config.toml
encoder_activation = "geglu"
optimizer = "soap"
beta1 = 0.95
Rows from block 2 of the decoder of a small segmentation model, named by matrix and row number. Rows with one number belong to one channel. Each number is 50 + 15 x the weight over its row's rms, rounded and kept within 0 to 99. All counts start at 0.
After each channel's rows are labels from the 100 images, of 14976, where the channel reaches its highest value: "lies over" is the class under the peak. Only what is clearly more common there than usual is listed. The data: made-up waving flags.
# convs0: first 3x3 conv (decoder.decb.0.0.convs.0.weight, 256x256x3x3, each kernel summed), inputs 86-171
# convs1: second 3x3 conv (decoder.decb.0.0.convs.1.weight, 256x256x3x3, transposed, each kernel summed), outputs 86-171

convs0.216:44 60 61 37 42 53 52 51 49 72 57 43 42 41 35 22 40 34 38 54 43 46 20 39 30 56 65 56 72 63 52 50 62 59 33 51 57 45 62 48 25 41 47 55 32 18 44 54 37 45 40 50 68 59 06 56 80 61 41 42 38 55 34 51 48 81 30 62 73 61 50 33 73 42 25 58 82 45 51 86 32 20 54 36 70 65
convs1.216:32 39 57 55 62 61 53 46 66 51 58 47 80 56 48 57 40 49 69 42 21 38 58 48 63 57 65 55 43 73 54 43 50 49 62 62 50 66 47 43 50 62 52 30 63 63 32 33 58 57 71 34 29 53 60 54 00 51 35 54 60 51 40 50 28 45 57 10 48 50 41 63 36 36 55 47 34 17 14 32 50 53 57 21 56 32
lies over: emblem

convs0.3:65 65 55 42 49 65 37 40 33 58 61 44 50 33 51 50 44 86 15 47 57 60 53 25 48 46 63 29 49 56 45 58 25 70 58 77 55 38 54 57 46 28 17 45 47 62 54 39 57 47 65 75 33 46 37 68 30 31 36 33 40 28 69 30 33 28 54 46 52 19 32 67 57 43 16 40 52 59 41 47 51 30 37 42 76 39
convs1.3:58 22 30 28 62 31 47 60 50 59 76 47 73 55 78 58 68 62 68 26 31 52 38 46 42 66 67 63 32 55 42 42 50 40 49 55 58 45 60 20 56 47 67 49 42 68 44 66 54 53 84 62 45 40 62 39 15 37 52 60 45 11 73 63 45 58 25 52 51 30 43 61 73 45 54 47 51 46 40 43 71 50 66 53 49 69
lies over: pole

convs0.46:55 55 44 12 27 42 59 43 56 71 47 57 31 30 68 56 60 65 15 60 81 55 64 30 64 32 57 49 16 39 64 43 38 36 79 40 51 58 26 58 74 49 46 43 49 23 66 37 70 36 74 39 51 64 31 45 83 49 25 49 46 52 32 42 79 59 69 49 44 28 51 27 57 24 26 62 41 41 52 40 59 63 58 24 52 71
convs1.46:62 43 33 39 29 62 34 52 41 27 33 41 55 62 52 36 61 41 46 17 50 54 62 56 67 55 62 46 66 47 46 49 61 38 32 51 39 30 57 32 44 45 25 17 41 66 61 43 39 52 19 37 58 62 74 61 40 55 31 65 33 50 47 35 20 27 44 59 49 79 65 64 57 66 43 38 48 31 55 32 68 51 42 37 63 52
lies over: emblem

convs0.109:63 45 51 61 63 53 32 49 47 50 20 72 44 48 44 51 72 36 39 80 32 64 74 39 41 36 33 48 51 44 28 29 49 50 34 47 74 57 54 38 50 26 45 38 78 58 54 78 51 32 54 37 35 58 86 54 46 56 44 32 40 71 46 39 52 47 16 28 37 46 58 62 67 47 52 60 73 66 78 65 57 19 73 24 70 58
convs1.109:56 46 27 27 46 31 35 40 57 47 48 32 76 13 32 48 42 38 64 64 57 45 78 75 41 62 55 38 34 81 51 18 44 50 47 16 61 37 43 74 70 35 73 14 14 71 46 45 44 40 39 35 61 55 53 60 66 54 45 48 32 80 49 54 52 51 46 54 42 49 48 60 47 64 48 20 23 17 37 60 28 47 42 61 52 51
lies over: emblem

convs0.190:45 51 46 22 40 65 61 58 48 24 61 61 46 53 49 60 82 63 34 41 55 42 32 50 54 35 40 57 44 71 66 45 34 51 72 46 38 62 38 66 44 71 07 56 43 43 57 50 76 29 40 48 57 54 43 65 24 65 55 47 11 24 73 35 44 58 53 55 48 42 73 53 46 44 29 57 20 75 56 51 38 53 39 49 52 34
convs1.190:67 58 44 42 67 39 46 50 54 59 51 19 63 47 52 68 40 34 49 72 46 38 55 68 53 58 57 56 51 56 57 56 62 28 41 47 65 22 61 67 41 57 51 81 22 41 48 52 40 42 63 44 76 35 41 55 73 49 65 78 69 49 60 50 37 42 39 60 18 73 32 43 93 39 49 92 56 60 35 49 64 33 35 37 56 70
lies over: flag

convs0.21:41 39 31 45 55 60 56 51 23 57 45 33 49 48 43 61 31 47 53 50 61 24 60 39 29 53 45 37 51 60 59 31 27 86 38 39 35 29 42 31 65 49 51 37 49 50 57 47 40 52 52 14 58 36 44 30 32 80 36 55 49 39 62 39 49 57 27 48 55 29 39 43 41 62 16 48 52 46 35 38 55 62 38 47 45 34
convs1.21:48 69 62 38 35 33 32 08 41 99 50 61 06 45 46 38 52 42 62 26 67 48 56 53 27 55 25 47 51 42 42 50 66 59 64 34 50 27 45 42 89 50 52 85 64 31 49 69 45 54 68 56 55 44 56 60 61 76 59 46 33 31 55 41 29 58 31 27 50 70 16 26 67 54 56 54 39 72 41 25 52 49 64 63 52 47
lies over: pole

convs0.52:18 47 70 48 56 44 28 29 41 34 45 71 75 58 48 31 44 56 27 48 91 46 12 59 77 39 34 26 40 43 33 63 52 31 43 39 23 72 54 59 46 38 45 57 44 65 41 57 59 50 45 59 65 14 50 47 59 54 68 59 55 77 47 37 60 42 50 28 71 39 49 22 50 60 53 51 56 54 57 67 28 65 59 40 72 47
convs1.52:38 27 36 25 26 35 51 64 47 39 50 50 38 27 36 45 54 74 45 41 55 60 47 57 46 26 74 38 67 47 65 42 54 44 47 53 34 25 39 67 49 46 59 42 44 45 19 54 55 34 57 44 43 56 41 47 51 54 59 58 47 42 59 61 65 27 55 44 60 48 64 63 02 74 63 33 43 47 55 60 64 27 79 36 38 67
lies over: emblem

convs0.34:62 48 38 43 49 31 43 57 38 45 56 65 50 58 53 27 46 42 14 52 62 54 41 44 45 35 51 37 71 74 74 63 66 67 38 34 71 63 59 42 51 37 39 48 41 42 50 31 45 42 72 48 48 62 24 53 24 47 46 34 46 00 40 23 34 39 68 29 43 47 63 63 59 26 29 47 67 62 58 66 72 60 41 32 70 20
convs1.34:53 63 47 38 63 48 49 51 55 73 46 47 60 53 40 56 37 57 92 30 55 64 58 86 48 70 55 55 45 48 46 48 56 48 37 40 62 33 67 61 85 56 56 69 31 69 54 61 36 47 40 71 52 52 52 44 82 51 53 36 54 99 30 36 70 41 27 69 58 57 28 43 34 23 56 42 50 36 28 44 53 34 77 68 53 69
lies over: backdrop

convs0.171:55 44 76 39 47 63 65 32 43 50 60 28 43 33 38 45 55 48 34 36 45 48 48 69 26 37 89 51 56 57 69 51 44 63 62 25 41 48 45 50 56 50 66 31 47 55 62 55 68 34 32 63 72 56 40 58 39 66 61 53 47 74 64 54 38 40 49 61 09 24 27 53 02 54 63 56 45 68 61 68 57 46 55 36 43 59
convs1.171:36 55 50 52 45 45 67 45 57 50 36 47 27 15 55 28 42 54 62 56 44 34 50 46 67 32 21 46 32 31 82 32 34 32 54 47 49 19 64 54 68 45 50 44 60 44 42 61 37 58 43 53 33 46 48 48 81 36 55 37 56 77 34 51 38 60 57 43 40 61 42 58 37 47 70 21 79 65 74 53 38 38 51 45 49 34
lies over: emblem

convs0.129:44 58 45 57 68 63 68 39 26 37 58 20 28 46 27 51 42 65 18 74 40 57 49 22 72 45 53 53 42 91 81 27 54 60 54 56 75 57 52 33 36 61 50 45 34 37 77 66 42 55 54 51 62 37 30 56 37 25 50 28 45 40 37 62 45 46 55 55 46 48 45 43 53 38 18 67 46 46 41 45 48 25 66 38 35 82
convs1.129:40 68 47 33 30 42 38 68 58 58 56 78 56 40 49 55 56 47 39 38 75 44 33 62 32 58 60 54 44 00 03 68 37 46 60 26 49 25 55 61 61 57 37 53 81 37 44 56 62 45 57 30 37 59 52 43 48 57 75 30 44 36 51 50 74 62 31 44 79 59 15 52 66 49 57 05 56 68 76 57 56 67 46 59 54 61
lies over: emblem

convs0.57:49 51 34 68 57 59 59 68 45 40 46 75 77 61 47 60 33 42 10 75 66 41 44 31 42 61 60 39 68 54 59 23 44 40 65 59 56 69 69 61 21 55 51 42 37 41 62 32 41 29 55 35 33 45 43 33 31 21 41 48 55 53 60 50 46 40 37 64 56 59 20 43 59 60 45 70 40 68 62 51 45 44 47 50 59 58
convs1.57:58 41 55 57 50 34 58 38 32 43 53 35 72 52 65 40 60 41 93 57 41 62 59 65 56 71 77 49 55 18 49 49 55 43 54 66 48 46 46 12 35 52 61 99 36 49 52 68 57 53 32 67 72 50 45 44 48 59 60 59 41 50 26 82 64 66 34 71 92 48 47 72 65 60 69 52 39 52 47 63 32 42 48 59 40 37
lies over: emblem

convs0.88:50 45 47 50 30 59 71 26 59 48 56 53 37 44 48 40 26 26 53 57 55 52 32 34 33 32 35 52 40 62 40 61 36 22 61 54 42 42 41 43 18 54 58 46 39 49 51 40 67 54 44 36 64 59 25 56 45 67 65 44 69 27 50 71 35 34 45 51 39 46 35 44 53 53 37 53 40 63 45 64 44 51 49 30 45 59
convs1.88:58 60 49 50 58 23 34 66 72 53 54 42 57 51 57 28 55 52 54 33 41 76 57 84 57 52 71 47 30 46 61 35 56 49 56 46 52 43 69 67 47 47 19 34 70 79 34 85 33 65 24 78 40 52 40 55 44 45 51 46 34 56 36 60 46 46 51 72 49 55 34 48 53 45 46 69 35 35 81 58 49 62 52 66 50 47
lies over: backdrop

convs0.69:71 30 49 71 39 48 13 59 40 60 41 53 48 51 56 67 40 51 25 62 69 48 40 16 44 40 45 62 31 47 75 69 36 35 34 46 32 30 41 58 28 35 64 77 38 57 58 38 58 44 80 71 62 16 16 54 71 40 61 38 42 43 41 50 26 60 42 55 39 54 40 10 32 61 70 54 52 60 52 56 44 34 52 36 29 47
convs1.69:75 34 58 74 44 44 63 54 46 44 60 64 17 54 99 60 58 27 21 40 54 62 06 11 48 38 41 33 55 49 35 69 61 59 62 43 42 83 47 46 07 75 57 40 48 55 67 43 35 59 51 48 51 34 51 32 00 60 43 64 49 28 56 43 42 43 51 56 76 40 54 47 57 38 54 62 64 47 46 31 45 47 55 36 45 57
lies over: pole

convs0.32:27 19 65 89 46 66 51 40 53 45 45 36 60 42 72 68 56 43 43 35 48 31 47 31 73 42 67 49 51 56 62 72 18 35 51 56 23 41 49 21 39 55 61 46 35 51 36 54 68 67 44 52 43 65 23 25 60 53 48 59 80 52 47 53 45 52 48 42 41 16 52 48 81 69 65 22 32 49 70 49 68 74 54 54 51 64
convs1.32:33 64 47 46 51 28 28 50 49 50 42 58 37 69 72 58 53 51 31 66 81 49 43 53 42 68 30 72 43 20 60 93 55 36 49 39 38 39 63 67 48 48 48 65 99 47 55 48 74 55 89 34 26 42 43 43 54 58 68 37 44 49 56 74 53 71 19 31 34 45 41 41 47 43 51 56 54 58 60 32 40 63 26 74 50 53
lies over: flag

convs0.218:52 45 51 46 33 51 62 59 38 43 46 30 63 61 53 49 29 63 46 56 23 43 32 43 82 44 42 52 47 99 83 33 40 13 54 77 63 34 61 41 35 35 66 70 50 47 70 44 39 41 69 63 52 36 40 39 33 27 50 35 40 43 54 42 32 26 48 39 25 49 65 48 37 40 56 79 46 27 36 56 55 35 49 32 40 73
convs1.218:55 60 57 59 67 35 48 70 41 73 37 70 30 19 52 59 55 62 62 62 37 49 49 61 39 39 72 50 43 19 02 51 52 55 33 57 43 38 30 43 46 73 37 31 61 40 40 52 71 57 52 58 52 47 61 40 59 69 56 49 62 66 53 45 55 88 48 50 68 51 30 46 53 48 54 40 59 55 56 67 21 64 24 77 49 47
lies over: emblem

convs0.18:33 67 23 22 55 21 39 64 61 47 40 53 34 54 51 51 44 42 53 59 38 41 54 22 11 46 67 20 49 47 49 49 47 67 58 34 32 44 57 52 25 32 36 47 67 43 70 25 43 51 50 43 75 44 68 51 42 17 47 33 47 44 47 58 34 39 49 27 59 45 28 39 68 44 45 59 49 65 62 51 52 44 28 57 69 27
convs1.18:47 63 74 62 61 70 71 41 39 27 59 53 83 31 55 61 42 55 21 38 65 63 61 45 37 63 37 61 44 61 74 57 35 52 59 50 63 46 57 50 50 62 68 44 63 40 65 53 76 27 65 43 56 54 37 54 13 68 70 25 66 51 68 50 59 69 41 36 52 60 60 29 63 61 58 47 79 50 56 41 52 56 36 35 41 72
lies over: flag

convs0.180:43 45 60 54 71 33 33 54 54 50 46 71 79 54 36 45 36 50 15 47 64 44 62 27 52 40 34 36 41 50 52 62 29 65 50 50 69 52 21 27 19 39 33 60 60 62 45 57 50 26 96 63 46 28 62 32 61 67 49 31 59 30 61 17 24 32 53 20 54 52 43 79 32 49 35 40 45 45 53 59 46 48 63 44 50 49
convs1.180:42 87 52 50 59 33 48 55 75 99 31 66 56 62 51 53 35 62 94 32 39 62 36 87 69 61 39 56 43 55 63 45 82 28 44 22 61 49 80 61 69 39 38 92 51 50 66 57 60 51 37 47 58 53 58 48 62 49 48 30 52 82 37 35 66 54 48 58 48 49 35 51 67 35 63 30 40 37 43 54 47 55 58 65 37 84
lies over: backdrop

convs0.27:53 47 53 53 28 29 23 36 61 40 50 57 42 32 25 64 38 32 58 56 59 62 57 48 43 54 52 43 33 54 52 41 39 52 50 39 17 21 64 67 66 43 41 44 26 64 48 46 45 51 63 43 43 29 35 56 56 36 52 40 28 28 36 34 70 64 60 40 17 57 45 62 36 60 51 35 75 50 32 41 46 41 40 53 71 73
convs1.27:28 44 88 44 39 70 82 39 61 52 56 40 55 30 65 39 61 58 30 46 66 69 47 69 45 53 77 54 78 64 87 72 60 61 54 50 35 67 28 48 28 70 68 69 42 60 32 50 49 42 61 66 83 34 62 52 44 58 84 42 64 30 61 01 22 64 60 47 40 36 52 61 44 27 42 96 66 51 44 39 41 51 34 76 67 49
lies over: flag

convs0.79:21 42 59 54 45 46 39 37 54 25 55 61 42 33 38 70 39 34 29 67 78 46 36 63 52 39 65 54 55 54 70 52 55 53 40 68 50 44 66 54 50 42 54 42 52 57 52 42 84 46 44 45 45 31 35 32 24 78 66 39 58 09 48 37 39 37 41 61 43 51 61 43 48 48 76 33 60 48 59 52 47 48 43 30 49 64
convs1.79:64 34 42 57 46 43 36 32 37 22 60 32 84 52 58 42 54 50 37 57 56 38 46 46 54 61 57 23 54 40 58 40 36 84 63 74 52 72 32 67 16 43 65 38 40 48 46 52 40 55 93 60 53 16 53 51 84 73 49 68 50 45 60 49 59 71 58 44 56 39 42 65 54 42 53 36 33 83 43 41 63 48 51 44 57 41
lies over: emblem

convs0.212:32 50 66 61 26 53 57 58 30 46 52 37 40 47 52 63 53 36 38 51 62 55 45 33 76 41 62 53 21 69 59 54 48 54 37 78 33 49 55 62 30 46 44 59 38 49 40 45 69 54 51 34 61 00 33 47 44 80 50 61 48 24 56 51 33 42 41 32 52 48 41 19 48 53 47 30 40 48 43 68 72 57 36 34 48 33
convs1.212:43 86 51 51 65 47 57 31 54 66 60 31 74 40 45 55 55 60 56 53 48 57 52 35 69 45 47 72 44 62 76 50 51 57 89 55 41 46 59 60 65 69 63 50 47 38 29 42 47 85 47 43 43 61 36 88 99 66 43 57 55 79 62 31 66 50 40 55 22 44 56 67 58 35 50 70 31 52 17 48 34 51 58 45 47 47
lies over: pole

convs0.5:53 58 62 62 56 59 31 41 41 24 55 52 41 30 43 37 48 62 20 50 67 57 66 82 43 44 68 47 71 52 82 67 48 68 35 42 64 66 55 40 29 52 64 75 38 49 72 35 73 54 61 81 77 45 35 47 54 82 54 28 41 65 36 36 31 66 47 48 69 53 46 33 53 21 63 48 76 62 53 45 41 52 71 41 51 53
convs1.5:55 52 70 38 69 52 37 38 62 43 62 42 41 52 47 40 45 38 36 41 56 33 39 11 47 48 69 52 61 37 19 46 43 58 43 43 46 35 44 51 52 40 41 38 46 64 57 62 35 32 33 62 26 40 62 54 76 47 48 56 50 66 58 54 42 42 48 28 85 55 51 52 13 56 55 38 28 58 77 38 43 39 35 47 39 49
lies over: emblem

convs0.124:50 34 42 15 35 51 44 71 43 62 53 61 44 57 43 66 28 37 44 21 31 14 57 76 55 49 30 29 54 67 64 78 35 64 52 40 44 75 53 38 24 47 26 51 45 39 38 45 44 41 61 51 63 65 55 49 35 52 56 23 20 49 40 45 26 46 39 42 47 15 36 69 45 49 58 34 39 48 46 44 57 42 58 38 53 44
convs1.124:49 37 28 39 66 53 38 29 65 38 52 42 52 39 32 43 73 45 53 52 58 45 59 30 69 80 56 48 68 69 85 44 67 34 49 63 56 25 61 32 63 75 57 54 47 49 53 63 43 85 45 47 43 53 53 60 62 30 56 67 62 59 69 49 53 45 62 49 66 56 50 46 36 11 40 57 50 35 69 40 39 59 76 60 64 40
lies over: backdrop

convs0.202:41 41 46 56 44 51 59 67 43 30 53 60 34 46 45 55 13 29 54 60 46 56 64 60 40 43 40 41 51 60 66 75 49 47 50 49 46 34 65 49 11 43 40 78 58 44 15 40 43 16 51 55 39 33 26 42 52 69 30 10 68 51 36 42 38 44 40 39 47 50 53 57 14 30 47 50 74 27 39 46 52 30 52 49 35 49
convs1.202:53 38 36 56 55 49 66 37 40 55 54 81 41 34 28 34 40 63 52 40 36 52 60 60 51 50 72 63 40 38 69 37 26 39 58 60 48 33 48 38 68 69 65 33 54 55 64 45 21 57 30 70 74 72 48 63 55 30 49 50 47 50 21 58 57 28 42 52 72 41 20 29 32 35 46 35 37 61 40 79 20 44 48 59 52 55
lies over: emblem

convs0.152:02 51 56 57 68 55 51 56 50 52 47 65 84 73 39 65 68 61 00 50 56 48 40 51 64 28 35 60 16 48 33 46 52 34 56 33 52 52 68 45 39 45 41 63 51 54 69 59 55 51 83 55 65 08 53 47 53 43 52 43 55 65 62 65 49 51 56 51 57 41 45 09 62 56 54 22 58 67 67 45 69 49 59 50 66 61
convs1.152:50 52 63 41 38 48 61 54 42 48 38 49 40 29 46 47 58 35 65 52 51 53 73 80 49 42 70 53 66 22 61 52 60 44 53 47 55 45 64 21 50 30 14 41 36 50 57 44 48 40 41 50 46 36 63 48 44 53 33 57 39 06 58 68 52 28 66 63 74 40 43 78 57 49 38 51 49 47 58 51 63 36 67 36 36 31
lies over: emblem

convs0.36:65 40 41 55 45 49 59 52 20 30 62 36 42 24 42 61 59 46 20 47 47 43 35 44 47 83 52 40 63 78 99 50 51 74 73 57 67 41 51 37 29 72 64 68 45 37 36 53 34 27 36 60 58 63 36 40 51 47 59 37 32 49 52 68 36 37 39 56 64 52 65 65 44 43 76 48 52 88 61 51 57 48 62 57 46 54
convs1.36:51 52 42 32 34 62 51 39 71 47 43 53 36 60 48 43 44 43 22 68 65 43 48 33 53 43 57 46 59 42 02 45 35 51 58 29 28 55 59 34 62 32 55 36 30 81 46 35 50 34 32 55 56 62 62 62 58 45 62 47 38 59 53 58 37 68 16 48 67 46 45 59 57 54 55 58 31 31 85 52 44 64 59 37 57 47
lies over: emblem

convs0.105:43 36 37 47 48 45 58 49 50 52 72 41 74 52 42 56 58 40 08 34 62 64 72 39 28 74 63 51 57 61 68 46 66 70 53 55 82 61 63 12 58 51 53 44 42 63 50 37 60 89 58 71 77 67 43 56 25 69 64 28 39 37 67 47 35 58 33 62 57 55 41 63 28 57 62 37 58 66 28 44 59 36 71 39 69 65
convs1.105:58 63 50 38 39 13 63 65 53 42 38 49 41 37 42 40 42 53 54 62 55 30 57 48 54 28 37 49 49 71 32 20 46 26 37 41 47 20 37 15 60 54 36 48 44 27 38 33 58 39 35 48 24 59 62 45 51 35 45 56 41 72 35 45 30 65 49 56 32 54 50 54 77 61 57 51 51 43 86 53 51 50 41 34 37 48
lies over: emblem

convs0.133:32 54 59 13 60 42 82 48 26 49 52 52 77 32 57 38 63 29 46 52 50 57 44 74 50 37 49 41 34 51 53 59 56 33 49 58 33 53 43 63 54 47 54 52 47 38 54 41 29 22 39 43 60 28 41 39 58 32 25 40 43 56 57 49 41 45 60 27 58 22 49 18 51 53 15 62 42 65 44 65 47 17 36 34 55 55
convs1.133:43 82 50 48 67 69 18 31 16 41 46 06 42 69 45 38 64 40 42 75 48 19 38 40 76 79 22 48 58 26 86 60 50 58 64 73 53 49 58 33 43 41 73 49 48 56 27 53 53 51 50 57 36 54 36 71 46 45 45 55 35 59 44 26 41 46 38 47 51 70 73 54 29 75 51 58 18 54 58 43 37 65 42 73 75 55
lies over: emblem

convs0.120:54 46 50 50 40 36 39 50 53 49 64 61 72 33 53 60 46 29 43 63 40 40 48 44 38 26 48 65 21 51 80 60 73 41 68 49 55 61 43 48 54 37 44 44 62 20 58 45 43 30 58 55 54 52 23 45 51 80 46 22 22 48 38 39 49 56 35 36 65 26 55 00 76 50 21 75 61 61 43 62 25 25 58 10 52 50
convs1.120:54 68 28 45 53 50 44 46 31 31 51 30 55 63 27 60 62 36 66 57 34 47 37 54 58 61 49 50 45 62 51 55 55 57 45 63 64 69 39 26 39 42 45 56 33 56 50 40 52 60 38 68 20 38 48 67 14 51 68 65 53 41 57 65 53 26 50 67 44 49 48 62 13 75 14 56 57 36 75 51 37 47 39 27 40 75
lies over: emblem

convs0.95:63 56 52 64 56 48 61 41 32 25 60 52 56 26 40 47 49 51 32 59 30 40 35 81 34 41 32 46 44 52 53 74 37 54 63 56 49 56 53 38 45 47 57 48 52 61 46 53 61 72 33 52 62 55 27 48 35 28 53 36 45 37 51 32 71 51 40 50 47 23 44 58 44 46 43 51 60 60 36 18 46 45 47 49 42 52
convs1.95:56 50 41 43 42 40 55 71 52 65 60 46 62 34 56 40 46 36 39 50 07 55 39 50 67 37 63 46 81 65 56 41 75 41 51 76 47 69 36 21 57 37 48 44 61 53 43 88 28 45 36 57 48 47 45 55 26 31 32 48 53 44 60 42 48 27 39 55 66 64 31 37 52 47 36 15 23 50 59 47 62 50 53 48 59 61
lies over: backdrop

convs0.24:74 55 49 70 22 33 39 55 49 41 75 53 53 29 60 62 44 52 19 53 33 59 36 48 39 24 44 67 65 45 68 47 45 48 55 40 51 52 43 46 47 68 39 62 52 37 49 36 63 44 65 64 33 56 13 41 46 48 36 22 38 00 43 34 19 58 50 54 23 54 42 32 21 45 43 57 63 74 47 47 43 28 39 32 55 40
convs1.24:66 71 42 33 31 58 53 38 28 85 72 73 39 66 41 80 25 77 99 35 42 47 39 41 54 60 58 68 48 35 51 50 69 17 50 28 41 47 40 27 52 48 35 46 53 63 61 66 78 60 87 53 50 76 72 64 25 55 25 42 59 46 41 34 59 34 19 35 51 37 41 72 64 40 39 60 53 57 42 51 55 61 51 39 39 41
lies over: backdrop

convs0.239:40 31 56 52 44 55 34 57 44 46 45 64 26 47 32 38 52 34 46 59 57 49 39 48 52 62 28 46 41 70 44 19 35 45 35 76 64 42 12 24 35 60 40 44 27 51 32 27 38 59 52 46 54 85 65 47 55 54 51 32 64 00 60 38 29 24 57 48 53 41 43 81 45 59 61 22 42 38 37 43 43 66 47 56 46 35
convs1.239:54 65 35 44 54 43 48 57 61 66 44 33 55 65 55 48 37 73 92 59 74 37 73 52 58 59 40 65 45 22 62 64 78 39 42 23 59 28 64 59 43 28 36 59 53 50 36 47 35 51 62 67 33 42 59 48 77 70 42 30 49 81 71 73 34 58 47 56 30 63 56 61 58 54 62 45 19 51 76 48 60 36 37 41 49 43
lies over: backdrop